config.toml
model = "image denoising model"
train_examples = 197500
crop_scale_min = 0.8
task = "denoising"
noise_std = 0.6
optimizer = "soap"
beta2 = 0.99
merge_dims = false
one_sided = true
weight_decay = 0.1
Rows from block 4 of a small image denoising model, named by matrix and row number. Each number is 500 + 50 x the weight over its row's rms, rounded and kept within 0 to 999. All counts start at 0. Numbers have three digits each. After the name is the row's rms in percent of the matrix's.
After each channel's rows are labels from the 100 images, of 14976, where the channel reaches its highest value: "responds to" is what is common among them. Only what is clearly more common there than usual is listed. The data: gratings and oriented noise at many angles and scales. In brackets: how many of the 100, against the usual share in percent.
# conv: 3x3 conv (model.mid.0.conv.weight, 256x256x3x3, each kernel summed), inputs 128-255

conv.163 113:526567528528475505539568518480497497558504527495444507462510515450500497396369522598474442471438553501429530536628494438406534498479537513512612381508505479514478513572479450549406537547520381530586495473545505518501528541464533502471499544512513475577483542512498549524490472545483452499552489462441448507477496521504430563405434411497479476459514467485507555501559545582510550512482
responds to: filtered noise (100 vs 17); very fine (53 vs 19.7); fine (42 vs 20.1)

conv.120 105:477420492523535455490513462527459559406541453443564515544472489498499527470416495390569536480545500539432494474479513531505537499515573543430445482501496552493499477536519512445546489506498554448529490495528566562487435497471522492481437525410581485465526499506428497471408522472553511438459495611473451562511501498516536489545515505465471524482568470503441446397552485420427554544506
responds to: very fine (92 vs 19.7); windowed patch (69 vs 16.4)

conv.22 096:490470562497487464537408508531446252457548548494498406503511550521427518501413469520504543455502511503426424543436507576472444516537568587425535568433467584549466590454495482461520476417473454516423520538522485503502507435571500503492407531562513443534509609506501522506579524545471489478546479588460477538505497494513509518434442452546537515401516474485511478525414531473504538514523
responds to: windowed patch (63 vs 16.4); stripes at 105 degrees (56 vs 8.1)

conv.83 109:460526547562436533557605497497397495530515506469516478539469482495529517494487531451523556502548567494503583568384455555535469581523615470498552496508472534444395466532491457403486463480491568500566556579517502590446458514491579508461482547528498494452502561542425600453452471462379533594413509543445506497529496531536499486515449489548508572515538555471500489556456499446406490541496
responds to: sawtooth grating (92 vs 16.5); fine (66 vs 20.1); stripes at 75 degrees (38 vs 8.4)

conv.118 090:549461518499506489545532473517518514480648634436582522500478473518484513475464532526506575512438559502506473480557488566478512508540549438514500453452514460495467541467549449442493466499533521486400528501422501550541356458525546497535460457533567447505508545633518489465482450486472467600496510485609502508580554483526525521531458541512472508523495437430521508577539446391486551513473
responds to: sawtooth grating (67 vs 16.5); stripes at 0 degrees (66 vs 8.5); very coarse (47 vs 20.4)

conv.139 093:525420467460547509675458523483508435517477441445585554513503533467458636540567522517451491435596498534487438474430498487510404546572483605513515516511558413525537498438527484406484514390496461484542474494540539524502562467476627548482622605504559498439430525445593547491536419469534463460452481541509576494546561670524484543507471530526527509530468551460508529437505420457487389457521
responds to: sawtooth grating (53 vs 16.5); stripes at 0 degrees (41 vs 8.5); stripes at 90 degrees (34 vs 8.4)

conv.201 108:510446512458519486595439467500470520498546532491511497480451453446540485407564445456524573526499500495542583486489545507507459505527523557434430478527502566558554570508464432464493501521500528475422542499453511535467449442530523484529497539487559446574439519535528468455577468485424471492549436517598517504709475501542504589524436489439506509537602426549550541568504453483559554501549
responds to: stripes at 0 degrees (90 vs 8.5); dashes (63 vs 16.9)

conv.46 068:539496451477544525473489537482439489443438529436527477536454489445467488536574532558536473458501453525435473519502489551564495566488551441442435436477533492505493492501591462444496484469492522551557573519461568523545451400475495532571470544559528452457574502481473396422510528449469477529510517455446476553467598494476529504507588591521548526418495446334494543447447444468435592538460
responds to: dashes (97 vs 16.9); coarse (53 vs 19.8); stripes at 45 degrees (36 vs 8.7)

conv.78 097:416606452554513505458627528496467356558422536481539346439497472500482467540526571587550540508506607468494494463466414411476565579526493504546516466529493503470452536468491527469544491523575509573499435438362542552456495581472469522522477414484500514477502549466535446465502503490512415538515488497545517455509488530520478472536432528532544529528504539460482611492544378494423451510534
responds to: dashes (46 vs 16.9); sawtooth grating (43 vs 16.5); stripes at 90 degrees (42 vs 8.4)

conv.151 123:487451499503531438476573490508424404509474516469526509559525521543511395530513546486531594504504603496478561494504452634475453559526523461466465661516488516543577428368511463405512489409497454538333522522624533537498480463519474496500494484464580521519492593515474448420570450490466518499454531525515499568506522529501515564486567534532545547537459464382498555540419445448524567485532
responds to: noisy (90 vs 29.8); windowed patch (68 vs 16.4)

conv.1 102:550523526495360477622546560508458449439555498493514513591400569492440540512504484482546511471469498472560455553515479530551433452528606480490612517454504452548566478408499515382516500480522558490516583539569535508409431434487493547499429540487597462453456519471504507497526470469478464543472532416491498435450505554594542467531527509516483557550571512404535483489523495468356490515563
responds to: coloured (100 vs 49.8); noisy (68 vs 29.8); dashes (36 vs 16.9)

conv.210 088:565478495511518416489574515473504552586501491447539590596471537489480547487412550524520569470535658515434449424514474471484486525485510459540551540485497456514474425444599467435442493448535430518428515544616609547548446587446522493520482529531494528534554561521505516476485469457485464496457544530563476495389594500521560476459517459582486518489498510461508483487498450540502524475462
responds to: dashes (99 vs 16.9); stripes at 30 degrees (48 vs 8.1); stripes at 45 degrees (39 vs 8.7)

conv.214 130:595525508447488499583509484471553472516518474487486524511457568497522538398460489554480477497458487499466562510623530479472532477481520579434561410502509504555433558556485528558446518433511462520594494491595592494499503532538464473470478599584487449469507463504487539507443478527493472475582516505557524544543516485493480513406439458444477488495548433566517493564454486575525531505485
responds to: filtered noise (78 vs 17)

conv.41 114:536466486456524515557483530476469569456461453448485596556482511452527520421449490533500553437517609522448660510592534527489506529497533586411501502503492496567525420488503445428494529483467385483515511521693545567523498501506508521461513571509525424501475568527509568481449460463495518542524550543517462571547531556506454577398473507502504514473560417456489485509445541530490587499482
responds to: filtered noise (100 vs 17); medium (43 vs 20); stripes at 60 degrees (25 vs 8.3)

conv.219 132:571573523432447551576486492466596479480501528473457442450479531446477412539501565518465586479465513528451440469487523460601460542575560509548516518473519451430602481441486503461461489402489508524472491537502586543474410533486533489557468489517515433513484515407437403411510446446437380408539487386474546446470517517478523521469505576559562563491533462457553503579437400522513517557473
responds to: dashes (92 vs 16.9); coloured (81 vs 49.8); coarse (63 vs 19.8)

conv.133 069:518434479455578538468483505514520388506497466512590516484459552528415387456422446471470517512416519514521445405530492505466534484509445401533514480589474515514539448560516493520600529511495468583495463500570456513536541482456512509501557387547563504519513416642478558503406455463566410506514485547529496559683500496475505532468453452450502492561477567488523463486582448441491549516528
responds to: filtered noise (80 vs 17); very coarse (56 vs 20.4)

conv.147 118:542490619472488489497470474585515514429509487487458497573418544421625471465460477451505493508452491460453522419557427589525490463416551471458482551594355547537625421540472465485472568527468433454446524487514591509493427464545403467533414552410573492511544476521471455440456498468607520439572534529503397563521493392443490525440529540439528485492510435496525479470451463485509564543486
responds to: noisy (100 vs 29.8); sine grating (44 vs 16.6); filtered noise (41 vs 17); scale: very fine (41 vs 19.7)

conv.31 074:484532465543533570450404515515508700442491463507441524434450492462519464496540560490526530523527536541497550420438456466396547487535484457557448408519468391498401451526495493455424470533593447497402405441522566523471455609502446530451481430451491501474496487406552438452469516450577483569481472514517525430379501521469529438543507551472509520549518539549491504396553513468438443559506
responds to: dashes (58 vs 16.9)

conv.50 125:598521506520435537571520540484504514464569541575533530492525435511512458452469489496563528436476497512457568518564537543498490521481504544471515581450485522451591528529508499473475510495483546477444535497413483536502465453538525567484498520516527478555540538495475464543569550483524513481552425532595516551667521540458523556493456547521619460540544450445514543570485423455497585423487
responds to: stripes at 90 degrees (88 vs 8.4); very fine (71 vs 19.7); dashes (44 vs 16.9)

conv.101 121:514589513451553461519493483513486556513456454464471494446432564400479436594507523550541544481531481547490629491527473461496448547496559519402425521565507409544551507491473494494429491517526463470545404474540598539452447473478500482555496508467511491481457542597495382410421458473414432389489479427467466526410485519527474515489493442477489482639510498620520545391569481471467406518554
responds to: filtered noise (94 vs 17); very fine (68 vs 19.7); stripes at 165 degrees (32 vs 8.3)

conv.64 109:583479515547426508619518475497537457520586463477531473530522575486479521476460495416514566462454544577497475466498425557560415546502583420513505553495490458452564476396507494424475448420431526531479596554562585537440414499461511477529437554552589474558513526472479471443456472507448502427477518446513494510462517495494518569445506552534506534499513412445498592558458405487532518513507
responds to: coloured (92 vs 49.8); noisy (80 vs 29.8); windowed patch (55 vs 16.4); very coarse (47 vs 20.4)

conv.173 102:525509509562491556487580534510536487528571530477492492444502475524446581369444533517516460500454617516429379511577442510439554498529511543572625382430499529507534456535519490473446528512520481553549556475459545552493469493493505529487423495518580444518503507460418509513516492491576407547563474458488492484553517530493533549435517548501524534403554435300477524506474488614481584504453
responds to: filtered noise (99 vs 17); very fine (79 vs 19.7); stripes at 75 degrees (32 vs 8.4)

conv.227 117:471443487509480457541560486520426524444522432524496470515510554515574516440447439423589562535446644517553641505476490461483479519511482571521563642538492552503595434453503557484444480498459498551448511520447450549439545539554431504375477494513558529481511536457499502536428568562530576492562522555540494536553497535521520582504437430484511485607591499493486547532503541528517409478546
responds to: dashes (69 vs 16.9); stripes at 45 degrees (42 vs 8.7); stripes at 60 degrees (34 vs 8.3)

conv.141 076:463558437481485490440519506474514554504419485505507481505557456617553501478508483510494514486567452450574457544476546536518564528491432501542488487492474403508619524515490520513558500461533443504454490470520511500514499574509499487477578520464488545502487444314541499491424502386492546615449451450432542526510500485487519505456572529451502534560508486582455469538459546501525627509467
responds to: dashes (99 vs 16.9); coarse (44 vs 19.8); stripes at 75 degrees (39 vs 8.4)

conv.100 082:497502494516602548566550483454480299429518439476547548475451416483472524464580586466488486447561455539460513500475417521397468518504496533536459503549443429478503448488499483438573507443548450535474402471534549510494573538495478521471608602550570451498484481392605568498539454487642520483522498488499556530472539521490524459468503500471522442523552511402505583385467382422483406532551
responds to: stripes at 0 degrees (38 vs 8.5); dashes (38 vs 16.9); stripes at 90 degrees (28 vs 8.4)

conv.221 085:626525514479451512582507491471527561491597534494493534560518448488482536411545457481532511488432488509532511520541572528517463515511535530393497525416497500474583577499500487472424497423502561485503640525451522543472414395514550497496445571599508466604482445549466463463536488444447517518545379492533562513633515500521543571487498546496553535523585383441541494558478486486529556473481
responds to: sawtooth grating (51 vs 16.5); stripes at 0 degrees (43 vs 8.5); stripes at 90 degrees (33 vs 8.4)

conv.153 094:579435588431506448561484486583516586562505562499533547473515555507447511608484486600495476519417486520496469571421493506541507492546514553508568604430622451543573531441495566500472570428440508544610585448470478467547522481536559479518505525440490528383451507574522543526536524480443412445470462551516503436637510623519517507520498542496470501514477517588448467525488467526486462461483
responds to: noisy (96 vs 29.8); dashes (36 vs 16.9)

conv.57 111:454499522509544514529474433499523482585467462467496484453549497454536528422466536449470497496447433502446566400415523446520526564428492492587527428606450547435519495601489483565572573475463522555551480447538508497530570557551547443522520566425436504471572457486507549476464517509563513444540497524405498515490539450397422553386369491491519546473460544550454439513533490569508401546348
responds to: filtered noise (53 vs 17)

conv.11 125:446510338469571503522577440419475479579528467452484536498531508492499381549504554519522538535498510555486521451466515532503555519521499506504459441491643444528449487445526480510419411449531474525495468493586528546539498482487549457430543546544428593443485525584548395514447490519544448410408424440422562504524547549512541494522434433525496546579497451572502629500468455446465449477531
responds to: stripes at 0 degrees (60 vs 8.5); square grating (50 vs 16.6); very fine (50 vs 19.7)

conv.73 096:449468498445491538542494452486479495551507354438492498526494471475535568417510460490490629522546590568400531466469523434512441563527592568498445594534496476446519552468523410456480508431562480519493518544497572569505472498488590453599537543440493449563538467509552553413532434493526453478433564555510504449473525504464549500463470522531562551459545510501448539582521489486502547620440
responds to: coloured (98 vs 49.8); very coarse (60 vs 20.4)

conv.157 109:491583526520486555498520501490520532547543518429481524541437434489443513522535572497525456476553477513478448500458427531533476562534601417500561473494505491438487462532493524443560507475495565501556532511451597546455383415463527498537451579561548378398491510559471404410447449379434408487453382435495500487456499509489513476478570547478510563493553499398497460423550521554440530549471
responds to: sawtooth grating (100 vs 16.5); medium (76 vs 20); stripes at 45 degrees (42 vs 8.7)

conv.164 096:560558542528461524558614494461500575530588557474464433468501470484531497382518556463558520490441544525491559471536373545479475535507608574481582487474496467488518513485510506433483473463538478508472542476467590557441392477460501500555410611438540488523517518559490493469493480480465422415501539403493509484453510490516504552444466502507509570537615513544485554530503433558487554539512
responds to: dashes (77 vs 16.9); very coarse (57 vs 20.4)

conv.65 127:517568503509413431390605513476457450540447581493481388560488570505534493430539459527527531524523598453524507459520553418506539489479532515479528555452500562503442606460496527521508470570487578569458527559481473495456360534436423493561417458633476462479501531532526548533454527491499494507438571490609464450449468410529526465529473471528471486502562502548502517574490517588481649499487
responds to: noisy (63 vs 29.8); dashes (43 vs 16.9); kind: square grating (37 vs 16.6); stripes at 45 degrees (29 vs 8.7)

conv.176 103:540579526507485488551507478487493538450544507519518498492457458468492424530544545532509542481556469494560535515578414477416518520463492427466448434459478505518539375507504510452581444522416412416366443466492517482528525493534463469554515445557481441489530499508593417521516571547399414553492433486395466476386521464465477461499443501504506554429521437578494575419539524578540430457484
responds to: very fine (77 vs 19.7); square grating (58 vs 16.6); stripes at 75 degrees (41 vs 8.4)

conv.186 101:493452520501456464558544511474433509429497543480483498468537607510453466486357552498470518503513517519432394469614617526555471524498521397468542431484522424520602483490503435511559476554581495487454502489487497523523494475484555502458524377496524551489488546579383538521506467550461418543540612466412491500527516561517409585570502518548465563567460471569487520465536423463481562531486
responds to: filtered noise (79 vs 17); very coarse (51 vs 20.4)

conv.108 066:459406500489489454589525525518471437490488506500574460498533526575447566550525492520465531496536525451542478489505476495525454446529413593506577551544440431582524563461520533456512500361432536562448470529523452456513539391483498516571498515538567450445484540569539646540588493538552582463513581528592545510485520544484476520515398470485511564657478580492530468521484555550475458427515
responds to: noisy (98 vs 29.8); dashes (38 vs 16.9)

conv.90 095:515422510463501472674483534488529399537379483478583549528550566493459662584497485548482482417597468518487449502457522507574420547546464565515556561501547462532594534440521517411494554415458453503569511484474536492480557484452612537530626614468574528439477494394615515460529467483491454449487474480507552492535543634504467577503451564526540473502405556431478494491529429491469404441497
responds to: stripes at 90 degrees (58 vs 8.4)

conv.43 060:484507491473467439576478434496447494460538477475488526492470537428509515528522555457547570501481629519407627498464509534494484510546571530476454632536520587512491496485477462508492564605478507475433543512529534569490472469540530483486498518473591450551472511599516366491610487550475480452544521510553430513523484557565561523584426489505502507493520496391522525529525545487472565467494
responds to: dashes (95 vs 16.9); stripes at 75 degrees (53 vs 8.4); medium (53 vs 20)

conv.6 069:489545488494481463413570494574490542504505451506569535453417486449420459544545551509494515517425496496510416480557556409608572490464477518558444511538550465501485500570498436535568525510492582481594517486420480496566591451383510492568545556491535506480484497585436554499508512524595435551501523525528473500640500525537536471526613510518490548578513510435503447561581428500431414473491
responds to: very coarse (86 vs 20.4); coloured (75 vs 49.8); dashes (61 vs 16.9)

conv.152 138:453566513474490508531513514497516405576548497513474493443540471498496530339491507500458432501473433504514594523554432421485464473448515523568602453534481484470474476597480522579559548513518536503625415456580423441477515467493507521519535494483460453470482493497493601560468482548536539428518490462409473491351498499488416523355498440476461454518474592535518502491509529651531419509473
responds to: sawtooth grating (82 vs 16.5); stripes at 0 degrees (36 vs 8.5)

conv.81 107:592481515491515464481548472556535466441570570463539590551543449510495494490360413519573550501523463501419502432588558487510469509527528528471472496479492470536590525498504503399472517437454553538436500532592571542510415481543523485601377483504541464458519463533466419498481495421532489441486523491554503519517504536503589483555503553446504577454564460401481477574515444515461523463484
responds to: very coarse (93 vs 20.4); stripes at 15 degrees (45 vs 8.1); dashes (42 vs 16.9)

conv.174 052:416508529452581490437594559546485555542456437533528517527514460489396575527458488554469458509469528498470465477484574482596534517471517497521462507498540511480527543513485401583567597499547603589635518447447500461540559458413482535435561560549464517504462540554393520524420493508541452505515566543506442466692472501498498559438452434502501499444494394540496521617479433444478553509507
responds to: coloured (100 vs 49.8); very coarse (47 vs 20.4); dashes (44 vs 16.9)

conv.97 106:497491549549562435460527477548485333505495479474572510524450447603365494526469527478525541506524494472475403530371523611494478506534512515548504642443477578519427546454505502444582550405500513559378464520580552503468541447511484484521467654538516430499494572465519495483570492476454503466477474536522524551410508454499539489405541455504524498486464483448499484495481532407507464503524
responds to: windowed patch (100 vs 16.4)

conv.253 147:443536505503489484543549540487477410652491516474479455452547450451497539449488478468511476433408495488509538433416507447556506488481579481569459475485493479474493501467514365472599545542519542618486541510515517483505482656425516578519519615502472493549475599493588535559464541480545588480447495501488466438552500496532424533458348481550487436444529441531468513527526477531473491541497
responds to: coloured (100 vs 49.8); dashes (52 vs 16.9); very fine (49 vs 19.7)

conv.184 107:447545578437510482493599461508513389437418549474514494523544617468496395481476556505501508522477556452469475507552553506498617480421532462518539601541425520496610494500482539533604561580489467440440466496527528499499454518459454442499589531572486558464499495508583470474460471527580502408579548450506462479485506427538512462488473437511460426500438494484483418478422439433469586520540
responds to: noisy (67 vs 29.8); stripes at 0 degrees (51 vs 8.5); dashes (47 vs 16.9); scale: very fine (46 vs 19.7)

conv.19 054:526531476487496522518597516457447506455480492458433601420550509468461455425460550484572477493528554496403497484510548510459536532477567525462580562541525544542576440487509563480533503553530440498456462440503543566510524456491568510482513604485551450535509498549397379500576505485441454495556531461380484527501505551558478464499478489500474498478546533431466479419531556546463582504503
responds to: filtered noise (81 vs 17); stripes at 45 degrees (28 vs 8.7)

conv.187 089:550515610522432499595557497583491503529598503480494486542520551420515581457513438497520518498504548498491533478511414488494427520481508548489508460484415387471546467493506511460382569487529512529584498511545521539434438440499468508460421538514587434477493528508511483486450453521513406521499486473570460494518509538510530519481581544486531467643523536430532585365477404532450398440509
responds to: noisy (99 vs 29.8); filtered noise (51 vs 17)

conv.158 108:544386498472526440496443452556539511504584570457559511498520557538540543473400482469501529558496554490454518440549415506515514452577468552539456462509517490547468472485508481457485526483492534463416390455505499536476496551543479494524415456339615462434472518609472526531519471580455510539498645589573481460474465511502528485503446559461457496455413531491494479576498520549508413515478
responds to: filtered noise (36 vs 17)

conv.95 102:503463455501552527527461480450508694544522470469489562551539382427543610493586544358561499499515501522568537509455501569526479544503513407557530547487479518451577490415522481495464523510508573400543555498447500539511459418519518488440520518494530476460528477556475404453492505479436539496420489450511516473421513512501505523533534555506515585624537538441440510434470564446445560484501
responds to: windowed patch (100 vs 16.4)

conv.233 113:497560346477569468500521475400493582517452478491513531499481475524447465581477527529488510483514518553499606578533506456469474517516470498408388587515631356483541515458481536561428425452511421472543445521610539502513535511482581496485545460552458499510432519606476445500461469505460516446505525522480542590403469546539466454527496396496476479641447457554497536491541483443487408503548
responds to: filtered noise (64 vs 17); stripes at 150 degrees (44 vs 8.4); very fine (43 vs 19.7)

conv.76 102:551485545480398507445406531533517702519476546518412486434470556506541493530459449481540496537421491493520528478516517530545498436502538515463581552500486526558515520509484550506413476507455501548477577482463497471478379481544433488536343410390470518454529494537405515495523566444511506480495555497477457488441463459463519507538478564476486548505520530672508454553504603572508608517432
responds to: noisy (99 vs 29.8); very fine (48 vs 19.7); dashes (39 vs 16.9)

conv.52 073:445480488453515529426508534543558547461495419503548510557441518499448488508446494518474448522417526446472316437480529402531531445467474466529487436556508430415549440537491487546589482503502566494525577511445478510581544467407538518545503457451508542493472500643399596488410481491585487510499510557532489483608482476512492486484538444490494573504513516361508452511616434476469519547518
responds to: noisy (66 vs 29.8); sawtooth grating (42 vs 16.5)

conv.63 113:548560512508479522459463521500516565464545456433492590571438495492435511447418502522527497437502511511471426524579656513526431507520587491474547530393500569491546509525525461496541508505478438473493581555599533541526456441410560501568465548596505452482472503518448495511466475433523436478472509478459480510443527488538497584411532441519465578469557448482502462476640671508527625522458
responds to: noisy (98 vs 29.8); very coarse (71 vs 20.4); windowed patch (40 vs 16.4)

conv.140 073:575448495499492486593461481451450602653496467531475569533355475455500474458513489442498513522589429491558535491473581447594500489510465447437468521557510582497563424585499454498576487517505523459506487512494544489499540502436560484499552538470459503579477456487469501479540482467486404503567373499537518514750469469487496510495473463450504450563547471525534502548491357525523549519512
responds to: dashes (97 vs 16.9); stripes at 120 degrees (57 vs 8); medium (48 vs 20)

conv.125 079:478450447529531542491526521460501518495457464476447485562541550492503493486483529421470468517502610540452525415403462477517501537518517490528498451539529469481449400451532516466464471483525527540491479524518536522481488522500511527498440501476496540454533475530458475514490488510544445505454646484426502485398515517478523473548483472516510600413515578473498505420512457615450478534483
responds to: very coarse (55 vs 20.4); dashes (44 vs 16.9); stripes at 45 degrees (34 vs 8.7)